Weights of a small encoder-decoder audio transcriber.
Model: decoder norm layernorm, decoder activation gelu.
Training: normuon at rate 0.0095, 16200 steps, batches of 256.
Rows from block 3 of the text decoder, named by matrix and row number. Rows with one number belong to one neuron. Each number is 50 + 15 x the weight over its row's rms, rounded and kept within 0 to 99. All counts start at 0. After the name is the row's rms in percent of the matrix's.
# fc1: MLP up (decoder.blocks.3.mlp.fc1.weight, 1024x256), inputs 104-155
# fc2: MLP down (decoder.blocks.3.mlp.fc2.weight, 256x1024, transposed), outputs 104-155
fc1.420 092:56 36 31 23 32 67 51 18 48 44 30 45 37 67 52 50 53 36 51 68 49 61 34 36 60 17 50 41 62 47 47 38 73 49 27 47 33 59 71 58 41 72 48 69 62 53 49 46 72 41 38 40
fc2.420 086:57 60 59 26 46 46 54 57 83 49 55 61 63 60 62 75 60 36 30 52 52 50 47 48 66 71 76 46 39 56 68 47 14 42 78 29 30 64 41 52 58 62 37 38 35 53 42 66 35 62 45 44
fc1.421 072:44 46 25 43 41 59 67 64 47 67 70 20 38 53 25 46 67 70 38 58 84 74 80 37 51 34 50 51 47 39 62 50 48 39 25 49 51 72 90 57 35 48 75 51 86 52 29 68 46 71 24 45
fc2.421 067:54 53 72 58 37 50 39 60 40 40 34 67 44 52 39 61 27 47 17 37 42 56 55 27 49 60 47 37 43 43 56 56 41 40 33 65 41 55 63 34 44 34 47 41 45 49 52 69 32 32 44 35
fc1.422 125:39 36 53 66 56 28 48 48 56 46 62 75 60 52 39 40 40 41 36 65 35 54 60 67 44 52 63 44 87 34 52 61 51 53 21 36 44 72 92 55 62 31 58 44 48 51 61 48 71 12 48 31
fc2.422 130:42 53 40 50 51 64 41 50 49 30 66 59 68 51 27 46 47 50 85 49 63 55 41 24 42 21 53 46 28 67 54 37 04 52 66 51 25 62 63 23 18 57 66 72 67 14 48 54 20 66 54 64
fc1.423 084:38 41 36 44 47 47 60 78 66 27 57 76 46 57 56 40 33 39 36 47 57 43 21 62 62 61 48 49 45 49 72 85 52 34 31 59 60 45 60 43 57 70 40 46 41 74 62 19 41 33 34 67
fc2.423 092:32 53 63 51 20 56 67 34 55 52 23 18 42 39 22 31 72 48 59 44 54 51 41 15 50 47 37 55 46 58 06 42 67 53 51 35 57 57 42 55 54 39 77 49 66 27 34 71 60 52 53 12
fc1.424 032:53 59 45 38 54 61 47 54 52 40 46 34 31 57 58 42 68 48 38 46 55 38 55 68 67 31 56 46 35 64 59 90 55 30 56 45 33 58 51 49 63 62 57 42 57 34 53 63 71 48 55 63
fc2.424 082:58 37 46 52 53 40 68 54 71 50 42 55 73 73 75 37 49 54 55 55 52 53 51 48 68 61 46 68 66 20 46 56 35 40 46 41 38 36 47 49 43 44 42 46 41 56 55 31 76 31 53 38
fc1.425 162:40 53 15 21 70 73 50 48 75 73 44 46 65 42 17 59 63 60 43 32 57 67 32 53 61 35 42 67 75 27 51 43 13 45 43 50 50 52 64 46 67 46 78 53 46 62 43 18 61 62 65 39
fc2.425 131:48 65 62 62 39 40 22 47 60 47 33 28 39 53 55 34 37 51 74 43 79 57 40 62 41 74 46 37 61 55 49 65 73 38 27 65 45 67 23 77 71 31 43 54 53 24 50 35 43 49 25 71
fc1.426 074:53 40 36 54 65 51 41 58 58 46 28 58 44 54 15 49 67 37 62 54 78 32 91 56 73 55 64 52 57 56 40 58 29 18 27 54 48 39 45 53 33 54 65 59 64 47 33 39 27 59 38 62
fc2.426 073:49 61 73 54 30 77 45 40 38 27 46 67 67 70 53 43 10 51 18 36 42 51 40 41 56 55 92 50 48 35 90 47 75 78 34 59 22 45 44 44 49 45 38 47 71 55 64 33 45 59 57 56
fc1.427 062:50 88 32 47 58 51 30 48 43 34 45 29 28 65 51 41 49 59 37 62 65 53 51 60 47 46 39 35 64 54 50 63 40 61 47 49 45 46 57 19 62 49 51 60 37 66 49 38 66 46 36 76
fc2.427 091:37 60 72 48 56 64 69 65 55 44 70 58 53 74 59 61 30 50 88 45 11 59 26 42 38 58 68 45 33 38 59 45 69 60 58 37 54 17 35 67 26 36 71 38 48 56 50 46 38 49 52 36
fc1.428 069:48 49 33 42 76 48 55 43 46 50 72 50 43 65 45 25 48 58 52 32 49 34 22 51 56 32 42 49 39 70 67 69 49 34 54 56 56 43 12 34 45 48 57 72 74 25 60 58 52 30 66 52
fc2.428 052:53 51 45 75 38 85 83 36 55 71 64 94 24 25 51 75 64 32 36 65 52 44 72 29 54 31 57 43 70 38 49 30 42 78 49 47 51 53 61 55 55 41 62 68 57 54 47 39 79 48 58 57
fc1.429 112:50 69 43 55 44 52 46 56 28 33 20 63 53 75 71 51 56 64 39 30 52 78 72 67 34 44 54 62 47 28 68 46 49 55 67 78 62 61 36 49 39 53 39 70 43 52 73 43 41 61 27 48
fc2.429 121:41 46 51 78 39 39 49 59 61 00 58 39 64 47 61 28 59 42 47 64 51 68 38 11 47 49 18 52 53 77 25 60 42 19 49 62 26 53 59 46 51 34 52 66 76 15 43 45 09 72 46 43
fc1.430 165:53 34 56 38 39 50 55 40 36 48 42 53 64 49 58 64 56 67 66 48 63 50 58 46 40 74 42 38 40 72 58 44 33 46 57 72 52 00 46 50 60 49 49 44 73 63 46 42 53 72 47 54
fc2.430 134:44 58 54 79 59 32 43 45 55 39 65 66 53 61 32 33 56 57 43 43 54 41 63 44 55 47 58 58 87 54 26 39 48 71 44 33 18 68 39 63 30 63 53 31 00 49 55 65 47 62 23 52
fc1.431 048:48 52 60 28 45 36 69 68 44 32 63 70 49 07 75 52 50 73 32 56 65 82 17 43 49 27 35 48 25 68 45 40 50 73 49 53 56 66 46 45 59 45 73 60 49 58 34 60 20 69 65 54
fc2.431 076:48 46 69 49 59 62 66 26 56 65 46 37 60 64 45 69 53 63 99 45 68 53 49 36 44 56 24 54 34 26 79 52 30 67 45 42 76 33 60 46 64 47 61 49 40 60 50 56 71 29 18 59
fc1.432 090:50 47 66 40 66 57 72 60 44 60 33 58 34 90 61 49 27 54 41 32 50 50 48 61 40 28 52 48 39 64 43 70 30 47 67 35 87 50 66 55 61 43 58 25 52 38 56 66 17 45 70 41
fc2.432 084:59 49 56 47 47 55 39 32 65 44 67 30 67 14 39 61 51 66 58 48 31 78 41 30 28 42 62 31 48 32 61 52 54 32 64 51 66 45 36 47 31 60 12 82 54 71 39 18 96 68 58 43
fc1.433 129:45 63 11 52 49 36 66 41 52 69 54 57 58 40 43 26 47 50 39 36 47 59 53 83 63 49 59 54 61 35 75 79 68 45 65 62 61 52 64 38 46 39 53 58 41 56 47 63 14 72 63 71
fc2.433 119:65 48 62 41 26 59 37 58 42 59 40 38 72 88 49 57 43 33 64 39 61 23 46 02 55 54 38 59 44 64 29 50 45 67 74 53 70 70 17 57 58 51 46 60 27 25 59 67 99 39 35 38
fc1.434 090:52 54 39 43 64 42 52 35 62 29 47 57 28 63 30 62 57 57 18 51 38 66 54 45 69 46 63 83 79 69 57 52 43 45 54 17 52 49 60 53 39 29 62 61 33 73 76 49 40 67 52 75
fc2.434 096:59 42 66 59 66 45 51 89 58 55 45 46 43 31 62 54 44 65 49 66 53 62 43 56 75 40 33 32 31 51 35 26 56 31 80 59 25 50 25 45 49 39 39 52 71 32 63 29 15 79 71 48
fc1.435 100:65 71 64 46 49 56 47 41 52 44 33 54 51 58 49 24 55 66 58 35 60 49 40 40 48 79 28 33 57 65 40 39 81 47 56 55 40 44 35 58 31 42 28 73 40 32 44 80 66 36 72 60
fc2.435 088:57 53 51 49 32 58 59 46 31 66 39 58 51 40 24 26 49 49 55 39 45 53 52 40 54 42 78 38 62 84 61 63 47 45 45 55 68 59 43 41 57 27 64 53 81 89 48 45 64 65 41 36
fc1.436 058:40 68 56 43 55 70 55 24 23 26 51 46 48 41 38 70 37 46 30 47 50 63 57 74 58 45 71 44 49 79 57 35 24 51 32 25 60 51 39 25 46 60 61 61 67 45 62 54 60 38 46 56
fc2.436 082:60 60 36 66 47 50 61 52 58 58 58 42 63 59 47 60 71 35 33 62 34 36 27 78 43 54 58 52 35 41 56 50 70 58 69 48 50 37 80 50 52 57 51 31 37 62 51 51 43 46 45 91
fc1.437 130:45 54 48 27 63 83 35 69 50 46 76 39 57 43 54 63 79 67 51 64 80 89 37 65 40 74 46 62 71 39 19 52 25 49 85 35 37 63 85 61 43 65 52 54 55 24 44 45 49 42 69 71
fc2.437 113:56 59 38 55 64 22 55 25 30 69 44 28 46 51 50 43 57 47 68 34 52 62 59 51 54 76 54 33 58 54 86 59 50 91 48 74 51 67 67 46 31 43 29 71 47 53 67 63 32 71 50 65
fc1.438 074:74 60 52 44 40 48 46 37 61 36 78 39 75 68 66 42 65 38 39 38 45 67 35 66 70 54 51 62 34 52 22 53 42 57 44 50 33 60 38 50 74 47 51 54 24 45 54 66 44 74 73 74
fc2.438 091:74 60 70 39 45 68 47 50 42 28 55 67 75 49 41 65 46 49 61 36 42 76 40 41 53 34 72 61 49 39 65 62 73 49 80 70 34 45 61 52 58 56 51 25 60 20 29 51 46 23 42 70
fc1.439 056:52 39 50 82 53 89 49 26 67 52 38 39 54 57 25 54 54 72 86 64 55 49 67 55 32 23 74 52 23 44 60 35 40 35 55 34 57 49 63 82 55 55 78 99 61 56 57 41 43 57 58 47
fc2.439 065:56 68 47 52 48 15 61 53 81 56 50 37 40 46 57 62 53 57 14 53 37 47 63 62 37 52 68 38 59 37 57 68 35 54 49 69 35 49 53 42 67 62 61 32 32 52 44 52 84 40 66 25
fc1.440 109:40 46 72 50 46 55 49 41 34 60 58 38 79 37 71 77 77 45 40 50 32 47 28 18 69 73 48 77 65 12 50 65 73 42 75 92 64 69 56 68 64 59 41 52 61 45 49 76 38 71 33 23
fc2.440 103:46 49 56 49 52 73 26 42 26 43 64 69 36 59 25 43 56 31 55 42 51 69 50 42 52 39 45 52 52 71 32 53 28 00 73 34 55 64 68 47 53 63 40 44 79 63 52 44 51 57 49 85
fc1.441 113:72 73 36 61 59 49 56 81 53 56 52 36 25 52 71 25 64 28 54 32 51 50 44 35 49 30 43 69 37 24 24 63 53 49 46 97 47 44 32 53 21 60 54 44 52 74 43 36 40 52 35 70
fc2.441 080:43 54 55 43 41 35 29 56 51 44 43 38 63 42 37 46 45 52 59 55 64 42 47 73 59 23 26 54 45 65 93 29 74 29 47 32 53 64 59 33 66 63 38 41 42 27 47 34 23 67 34 18
fc1.442 157:50 41 27 54 51 31 49 36 45 57 12 25 57 42 41 65 40 50 40 52 31 47 64 37 66 63 39 60 61 85 50 56 39 54 34 80 53 74 63 53 73 35 51 56 57 28 53 58 39 43 33 47
fc2.442 109:56 51 36 77 42 48 48 73 48 24 74 56 61 74 39 40 50 68 56 44 49 72 34 25 51 54 52 50 54 69 32 42 44 49 59 45 41 60 62 13 51 34 56 50 64 64 34 24 76 59 60 46
fc1.443 099:42 73 46 74 45 63 71 49 44 54 74 55 49 49 22 42 74 61 57 33 37 41 37 39 47 70 54 56 83 39 41 43 71 55 58 38 41 84 23 30 31 41 34 42 38 47 23 43 78 30 25 45
fc2.443 094:36 54 46 51 53 47 56 44 51 44 27 43 52 56 35 56 58 21 58 43 22 52 33 34 51 52 59 47 53 76 38 58 38 22 41 39 53 53 61 74 33 35 58 57 77 91 66 77 55 55 85 25
fc1.444 111:49 47 43 53 42 66 70 82 50 69 33 58 67 42 55 58 43 62 66 41 64 54 62 24 51 70 54 71 44 40 42 67 54 53 67 63 15 51 62 81 62 29 30 53 24 36 45 60 69 70 82 71
fc2.444 088:51 47 61 39 37 56 57 70 56 18 56 52 42 54 46 43 61 42 59 54 88 37 36 50 50 69 51 47 44 61 73 59 59 51 84 69 54 54 29 21 78 55 71 60 55 63 31 51 53 58 18 46
fc1.445 017:45 14 45 33 83 48 71 65 49 49 61 59 36 25 41 16 46 60 54 27 45 41 59 56 57 27 40 72 38 47 43 65 60 75 33 55 75 50 50 43 76 64 47 39 49 47 55 56 44 66 50 36
fc2.445 066:42 40 17 82 54 49 56 42 58 47 63 61 42 34 48 63 33 62 49 47 25 55 54 30 44 40 61 67 55 42 46 29 45 48 59 72 48 25 54 64 34 35 85 37 33 67 45 49 75 53 44 72
fc1.446 071:48 50 65 89 16 37 68 59 65 30 74 71 76 50 47 29 72 16 64 48 62 71 53 67 72 71 60 77 50 33 42 20 26 47 58 58 60 58 51 35 36 40 80 54 49 55 40 45 75 49 44 52
fc2.446 086:53 52 66 68 60 66 34 70 42 75 26 34 40 63 59 43 52 47 00 56 56 45 53 31 44 18 19 55 40 28 67 49 51 61 71 48 28 44 54 75 77 49 33 35 92 44 48 67 21 65 23 54
fc1.447 112:47 37 45 53 70 55 39 55 59 46 45 68 61 64 26 39 63 53 42 49 36 45 49 46 50 84 27 45 44 63 50 64 41 37 52 63 77 46 72 48 66 39 61 35 49 36 48 55 44 38 48 72
fc2.447 107:54 48 29 53 48 57 76 48 59 62 67 29 36 69 50 47 33 41 95 47 79 39 47 70 42 31 42 63 37 51 50 50 84 53 96 02 47 52 42 44 64 53 30 40 52 47 38 55 56 44 68 16
fc1.448 097:54 74 64 59 35 73 68 43 51 58 30 70 44 66 74 47 30 41 54 54 35 25 21 68 57 57 47 42 33 12 46 41 61 55 38 20 42 00 62 47 41 29 36 51 59 53 79 65 57 62 75 24
fc2.448 092:43 54 46 38 41 50 30 56 37 42 55 53 60 49 22 48 28 52 43 39 60 52 51 43 53 37 51 63 27 64 45 50 16 35 62 52 47 00 48 33 42 54 55 43 42 42 44 31 75 36 34 50
fc1.449 026:72 22 51 19 51 34 24 45 47 47 55 63 36 48 49 47 58 61 67 24 51 34 59 42 33 69 74 40 40 68 49 09 48 33 68 51 74 36 51 48 74 36 58 48 44 62 50 39 23 41 72 40
fc2.449 067:50 58 41 47 50 40 31 21 46 71 30 74 50 63 44 43 56 50 30 45 35 44 47 47 64 56 59 65 34 44 62 69 36 45 45 52 49 24 35 46 56 42 64 65 49 67 57 15 36 58 28 46
fc1.450 114:42 71 64 48 43 35 43 34 29 23 69 44 62 59 38 26 21 61 51 49 69 34 63 58 51 60 47 49 52 49 44 36 39 14 38 21 75 58 42 50 41 51 68 59 53 55 73 15 15 72 61 87
fc2.450 104:48 30 49 49 52 35 52 20 49 59 25 91 65 51 63 53 71 50 35 44 45 41 35 62 51 49 47 50 64 63 21 46 41 91 45 99 58 58 40 54 39 48 39 68 37 54 50 42 61 28 63 54
fc1.451 153:50 67 60 39 70 34 55 43 46 68 58 60 59 57 40 44 57 42 13 59 50 59 36 69 54 34 33 36 51 53 54 52 67 38 28 91 59 00 59 05 73 41 50 37 55 47 45 55 43 51 57 96
fc2.451 127:42 52 54 21 50 47 64 56 58 33 63 53 35 50 46 64 60 36 83 47 56 50 57 43 49 62 65 51 71 60 22 51 50 44 83 31 71 51 33 99 40 55 43 56 39 53 58 52 47 78 36 22
fc1.452 117:28 56 48 75 60 46 43 80 41 74 21 61 43 50 44 31 28 59 50 66 69 27 61 68 47 33 54 58 61 37 64 60 46 31 53 56 35 70 30 60 22 50 62 36 33 68 50 53 60 46 36 40
fc2.452 108:57 67 65 50 41 55 52 41 37 00 65 41 48 40 54 33 41 29 34 52 70 80 58 42 61 52 35 50 48 46 24 52 40 46 14 48 46 57 59 52 33 49 52 64 60 47 48 36 53 43 27 60
fc1.453 092:55 64 69 27 60 71 29 80 52 57 46 70 78 44 46 58 65 47 71 67 78 57 23 66 34 69 35 75 35 24 48 38 60 52 46 64 53 67 48 36 38 40 51 55 65 58 56 41 45 53 27 52
fc2.453 100:63 65 47 83 57 33 58 16 37 29 79 02 68 64 45 34 45 43 47 43 14 58 51 43 38 47 62 58 50 75 51 40 34 59 71 80 79 44 50 44 55 37 49 50 52 62 52 61 34 52 65 62
fc1.454 071:45 23 19 55 50 34 52 57 65 46 44 73 52 89 39 40 45 41 29 32 70 52 57 46 56 88 47 54 53 46 78 77 60 23 43 89 66 68 47 35 24 90 46 63 44 39 30 31 34 57 42 54
fc2.454 098:33 44 48 48 42 56 47 53 53 63 12 12 64 50 40 32 48 59 49 50 54 54 48 76 46 34 59 66 43 58 06 62 23 49 74 64 53 44 43 32 66 49 55 61 25 45 42 74 44 41 73 47
fc1.455 033:64 42 59 42 43 35 54 30 37 53 27 55 51 13 42 34 24 76 48 43 71 54 67 68 31 52 51 54 66 53 52 55 50 54 49 41 68 45 71 50 69 43 56 56 45 26 68 56 33 30 58 50
fc2.455 059:49 64 64 33 65 54 39 55 64 32 66 48 57 57 63 72 48 63 47 50 41 65 70 33 57 47 63 58 74 78 46 48 54 48 75 56 56 35 51 40 30 50 52 31 67 66 77 38 39 63 34 53
fc1.456 056:51 84 60 38 59 64 44 50 56 71 69 37 51 66 64 17 41 27 39 72 14 45 42 54 46 62 35 30 57 52 50 31 26 56 58 39 43 57 36 31 44 55 51 68 26 46 53 71 05 37 53 50
fc2.456 066:59 48 76 44 47 54 73 70 72 30 45 81 51 49 49 40 53 99 75 27 57 30 45 45 47 30 43 69 41 16 37 55 52 59 40 37 67 41 87 76 58 36 34 53 50 33 70 51 69 40 57 35
fc1.457 157:57 29 32 68 34 48 50 52 60 55 55 51 54 52 69 41 37 50 38 69 42 25 47 85 61 56 83 46 48 59 45 47 65 46 40 10 38 61 40 55 39 17 38 20 49 64 46 46 31 59 44 34
fc2.457 135:44 41 46 52 54 53 52 23 49 38 46 34 50 45 50 62 49 52 16 40 24 56 69 60 69 45 32 34 37 51 41 47 43 35 37 65 41 75 63 40 46 47 59 59 49 49 52 47 48 24 40 38
fc1.458 040:42 50 41 54 58 55 61 48 52 48 34 40 48 24 57 66 79 58 61 55 30 41 31 41 41 38 51 71 28 56 58 40 38 34 54 65 65 54 65 62 68 25 44 48 75 63 47 64 51 54 38 76
fc2.458 067:48 58 73 47 43 18 22 48 45 64 56 21 60 57 58 59 42 47 57 34 30 46 30 83 45 43 51 44 47 61 59 54 58 71 75 56 65 35 87 32 51 41 53 62 58 52 46 42 60 67 52 56
fc1.459 082:14 40 61 45 35 20 42 12 54 62 56 47 57 16 49 38 43 34 62 58 36 70 57 53 26 43 63 61 63 64 50 38 35 54 44 10 55 27 36 39 55 30 63 32 57 65 68 23 56 70 43 12
fc2.459 101:47 32 51 57 59 31 78 76 44 48 41 40 61 50 68 20 61 46 55 51 60 53 39 60 50 40 35 43 63 60 60 44 68 52 43 67 46 47 56 44 20 46 46 41 48 45 43 66 08 67 63 83
fc1.460 128:57 51 38 48 38 25 57 34 35 63 27 63 43 51 13 34 22 45 43 50 49 54 49 48 46 34 68 56 42 58 51 37 60 45 26 76 52 83 24 58 48 69 53 42 44 56 50 30 11 30 80 54
fc2.460 116:60 33 41 56 63 54 40 61 38 65 45 18 60 65 60 46 57 68 54 42 67 46 44 84 49 77 00 61 72 43 50 30 66 46 48 48 70 56 58 56 37 36 67 30 63 28 42 82 43 68 37 53
fc1.461 079:59 47 60 37 28 41 66 42 56 44 52 44 82 48 53 46 54 28 57 73 43 83 44 34 35 37 82 62 54 54 17 29 31 70 47 63 46 53 44 30 63 36 53 45 39 45 24 21 32 47 19 45
fc2.461 080:32 44 51 63 33 56 52 43 34 68 52 39 38 25 42 32 60 48 33 41 59 51 48 68 47 39 15 52 31 67 99 60 63 37 60 47 34 45 48 65 29 59 39 36 98 55 52 80 59 49 64 40
fc1.462 109:51 59 69 44 44 69 36 66 47 56 58 53 89 32 30 59 50 28 57 37 35 38 37 67 59 42 46 64 77 49 49 25 57 69 49 30 65 65 37 35 37 47 39 58 58 40 46 46 76 59 40 46
fc2.462 101:43 64 40 61 34 56 41 30 60 86 27 10 51 47 44 48 47 56 60 46 27 44 60 21 40 36 59 37 49 84 51 59 81 31 54 88 92 58 62 59 50 46 45 45 56 69 50 69 78 38 61 35
fc1.463 084:38 26 94 28 49 59 54 53 49 57 65 67 27 52 40 45 76 47 72 26 09 55 41 49 40 62 46 48 35 28 65 57 57 38 63 38 10 56 57 44 57 56 46 52 64 42 53 35 39 22 46 40
fc2.463 103:66 49 50 55 47 61 46 51 52 48 32 52 42 51 45 43 42 36 65 62 53 48 70 70 33 61 50 52 65 51 34 55 71 52 62 32 52 46 41 15 39 58 53 62 24 85 44 67 50 52 51 59
fc1.464 134:46 51 53 58 51 70 35 55 26 61 71 42 86 53 63 63 63 39 50 58 43 01 45 74 54 65 45 57 47 54 17 56 48 29 55 44 52 50 57 66 34 42 69 63 65 60 46 51 44 70 93 55
fc2.464 122:49 36 53 39 32 56 52 46 49 51 26 31 35 63 45 57 51 65 23 59 53 45 44 65 35 35 43 59 53 25 90 33 57 69 84 63 54 65 46 50 55 48 59 49 31 40 59 29 75 39 54 59
fc1.465 116:60 54 43 42 70 63 59 58 34 46 52 40 53 50 38 54 15 78 41 44 70 46 52 48 51 67 49 18 34 35 32 59 40 38 48 93 48 56 32 79 57 37 48 70 57 51 63 53 31 75 43 52
fc2.465 105:55 35 40 43 66 69 51 50 49 48 50 32 50 47 58 47 36 42 54 36 43 37 64 52 51 63 52 45 39 49 80 37 57 24 82 54 51 55 46 65 32 63 49 25 62 25 43 36 07 53 30 67
fc1.466 086:39 65 40 77 49 70 48 64 40 62 52 50 48 35 57 35 53 62 78 62 57 68 38 61 27 57 29 54 41 28 64 43 63 44 12 50 59 35 65 43 70 35 47 31 61 67 40 43 72 64 54 54
fc2.466 089:47 51 73 64 59 27 50 24 64 40 15 23 50 52 41 47 57 50 20 42 51 28 79 73 55 77 50 59 48 52 37 54 52 39 88 49 58 31 84 59 43 54 33 56 56 45 54 66 35 30 47 39
fc1.467 073:47 42 37 52 52 59 16 89 39 48 72 46 27 53 65 31 25 13 57 40 64 54 39 46 69 54 45 36 60 61 69 46 80 56 39 69 54 54 59 18 52 46 62 23 68 44 56 58 45 55 57 65
fc2.467 100:80 38 37 40 73 49 57 33 57 49 61 56 48 55 75 64 51 55 53 58 37 47 50 64 71 46 56 48 39 21 49 44 13 38 41 70 27 40 70 38 33 54 53 58 32 28 67 67 87 38 53 50
fc1.468 107:38 50 64 44 54 45 53 17 59 41 19 45 36 46 55 49 65 41 42 52 57 46 67 62 52 43 56 65 38 44 39 48 18 39 41 63 73 33 59 50 47 39 45 46 41 63 50 21 22 55 45 59
fc2.468 120:42 40 30 49 56 60 69 35 36 75 80 34 41 73 30 39 57 44 66 39 73 52 18 44 43 45 18 58 40 80 70 50 82 76 71 00 44 65 42 65 56 59 47 57 59 75 52 75 63 54 68 54
fc1.469 065:44 47 49 58 56 53 41 49 31 60 89 55 42 32 47 34 29 43 39 56 77 22 40 40 53 46 23 55 63 78 56 28 50 37 67 67 43 57 16 19 34 56 65 62 37 24 49 52 46 41 28 66
fc2.469 089:47 51 54 55 47 46 65 45 57 50 45 65 38 56 55 60 50 64 48 61 39 41 35 68 43 36 47 57 45 60 76 50 55 63 76 41 19 45 21 86 44 28 59 67 43 56 45 58 66 50 73 12
fc1.470 105:31 60 31 33 53 35 54 41 51 25 47 76 45 46 52 45 27 65 55 53 43 42 68 49 51 39 20 48 57 49 36 59 61 42 26 58 44 77 40 70 43 51 60 58 74 65 90 35 32 50 29 75
fc2.470 107:66 43 69 24 39 54 37 36 45 56 54 82 60 28 49 62 38 56 27 43 46 60 37 51 52 68 46 47 46 61 01 50 10 40 35 54 48 49 48 67 22 26 35 64 40 36 43 80 49 66 59 34
fc1.471 111:44 45 68 43 51 58 52 54 50 48 74 35 54 49 43 67 53 41 63 46 65 39 44 57 63 53 42 50 22 48 01 60 45 44 52 45 55 67 20 66 60 50 54 59 67 43 72 37 65 64 48 39
fc2.471 103:26 44 36 49 58 56 51 36 54 40 55 53 75 57 51 46 53 63 46 36 49 63 55 33 47 78 50 43 70 61 82 45 43 08 70 49 25 57 63 36 54 66 54 63 68 60 54 53 69 62 54 68
fc1.472 074:42 48 74 73 42 52 76 44 56 48 52 42 50 72 75 39 58 67 59 39 52 31 49 69 65 45 35 39 69 75 42 46 62 64 47 86 57 56 49 12 46 49 44 58 52 52 36 63 64 63 60 38
fc2.472 096:42 59 42 51 41 41 59 23 41 45 64 20 50 42 50 46 39 57 68 37 52 37 80 41 48 38 70 51 36 06 96 51 58 59 62 00 82 41 59 62 51 69 56 35 85 51 47 49 29 43 43 51
fc1.473 115:39 70 23 56 56 45 41 59 56 65 62 69 40 26 35 40 57 48 56 40 58 80 60 44 70 33 41 31 71 50 29 42 39 50 59 55 49 43 42 25 35 41 10 59 53 40 50 49 76 59 59 62
fc2.473 122:60 42 59 61 42 67 62 78 35 27 24 34 69 60 59 50 57 67 61 43 48 56 56 52 48 35 51 41 50 46 76 61 53 57 35 62 44 46 42 53 81 49 69 54 62 69 56 23 57 85 16 78
fc1.474 134:61 64 49 58 60 26 51 24 47 51 67 33 41 48 54 41 51 24 01 24 28 55 63 20 38 47 73 74 67 46 57 69 37 24 57 48 62 18 75 48 56 30 60 75 62 53 51 64 37 34 44 16
fc2.474 139:44 54 67 58 54 56 68 26 52 60 32 37 51 31 58 46 46 67 11 62 62 48 57 50 53 12 32 60 43 35 48 45 57 61 72 34 87 74 36 21 00 50 50 59 79 45 66 44 45 58 23 44
fc1.475 020:60 59 63 36 37 55 59 37 73 48 58 70 00 64 55 73 46 40 89 70 43 69 40 41 61 25 43 52 66 48 54 44 41 97 43 52 69 54 53 48 34 37 46 36 51 77 81 40 46 54 64 46
fc2.475 080:64 54 58 45 52 67 29 43 49 75 18 22 54 45 33 35 55 75 48 55 54 75 49 37 62 81 75 49 44 46 36 84 37 33 77 54 40 26 79 64 28 45 76 48 34 45 45 67 56 35 34 69
fc1.476 049:72 36 52 41 59 31 46 53 55 41 39 76 34 56 57 65 59 27 35 59 52 40 66 56 69 55 60 55 46 39 52 02 30 47 21 65 45 49 40 42 40 71 70 39 35 52 45 50 53 33 41 65
fc2.476 083:40 46 45 46 29 48 47 58 44 72 52 53 60 40 20 77 48 49 79 62 70 50 56 47 44 48 26 47 71 78 33 66 47 65 63 61 53 37 49 67 50 50 45 67 78 23 40 29 39 44 57 04
fc1.477 112:73 59 77 41 59 73 45 52 44 81 46 27 52 41 34 57 48 15 82 41 41 44 64 53 55 41 37 57 28 69 42 25 69 50 34 85 36 40 50 70 70 53 45 61 56 25 61 53 30 38 40 56
fc2.477 120:57 61 55 60 60 44 61 70 48 50 54 76 44 59 56 55 44 47 41 54 63 40 49 18 28 42 44 44 54 31 46 59 40 15 33 46 43 39 49 58 48 48 68 42 56 23 59 48 67 40 52 24
fc1.478 143:84 34 53 40 63 48 37 45 31 56 34 36 37 44 29 29 52 52 34 57 73 23 21 52 74 48 42 57 53 53 61 56 47 44 32 53 93 68 47 78 57 30 42 43 41 60 77 66 40 54 52 37
fc2.478 130:40 51 62 22 52 43 65 39 52 58 63 70 37 43 61 41 59 29 44 37 53 34 47 46 56 29 39 50 57 87 44 76 54 31 71 57 43 65 40 11 72 42 50 23 46 70 53 65 73 13 49 34
fc1.479 069:44 54 57 63 62 40 45 58 54 64 59 60 55 81 47 46 34 53 60 46 48 35 43 20 45 63 61 43 16 73 51 34 41 39 36 41 25 22 37 52 11 52 87 64 48 49 43 78 47 56 55 76
fc2.479 059:54 55 57 46 35 62 68 26 57 78 60 62 43 80 50 45 67 65 53 43 44 28 52 32 58 59 53 60 31 22 39 50 29 66 73 21 53 44 60 18 23 44 58 80 39 65 40 34 84 56 66 46
fc1.480 077:29 39 62 53 44 33 62 60 75 47 42 60 29 59 48 35 61 54 49 23 42 51 54 43 67 31 36 54 44 60 35 81 63 58 20 33 65 52 47 66 46 30 70 49 65 30 64 50 53 64 70 81
fc2.480 072:69 60 54 61 47 39 51 47 50 38 76 55 54 41 52 62 55 58 87 41 16 54 43 72 25 42 70 37 25 34 46 40 33 94 58 76 43 44 45 51 63 61 65 50 49 59 43 34 44 56 59 47
fc1.481 145:76 58 36 64 55 44 55 33 38 96 46 73 52 32 55 67 35 59 48 58 50 54 67 63 50 37 25 48 64 62 29 35 51 64 36 51 18 76 70 48 44 42 40 45 53 42 48 22 42 47 67 60
fc2.481 117:41 49 32 45 63 39 59 47 54 37 59 15 51 60 69 51 29 64 90 55 64 40 47 61 49 66 95 52 55 68 45 82 50 52 49 08 34 75 48 31 32 40 72 42 68 76 51 74 46 51 61 41
fc1.482 052:64 44 43 66 79 50 44 48 65 57 49 66 67 49 49 38 40 44 50 12 50 55 70 31 33 75 48 20 45 43 76 66 56 48 39 58 38 30 38 60 47 40 72 55 73 45 28 46 45 49 41 51
fc2.482 075:57 53 45 42 41 53 54 43 77 71 26 41 39 53 44 50 41 51 38 52 70 68 60 22 55 38 42 46 63 68 28 25 34 38 43 27 27 45 46 29 43 48 49 38 49 76 60 47 75 39 58 29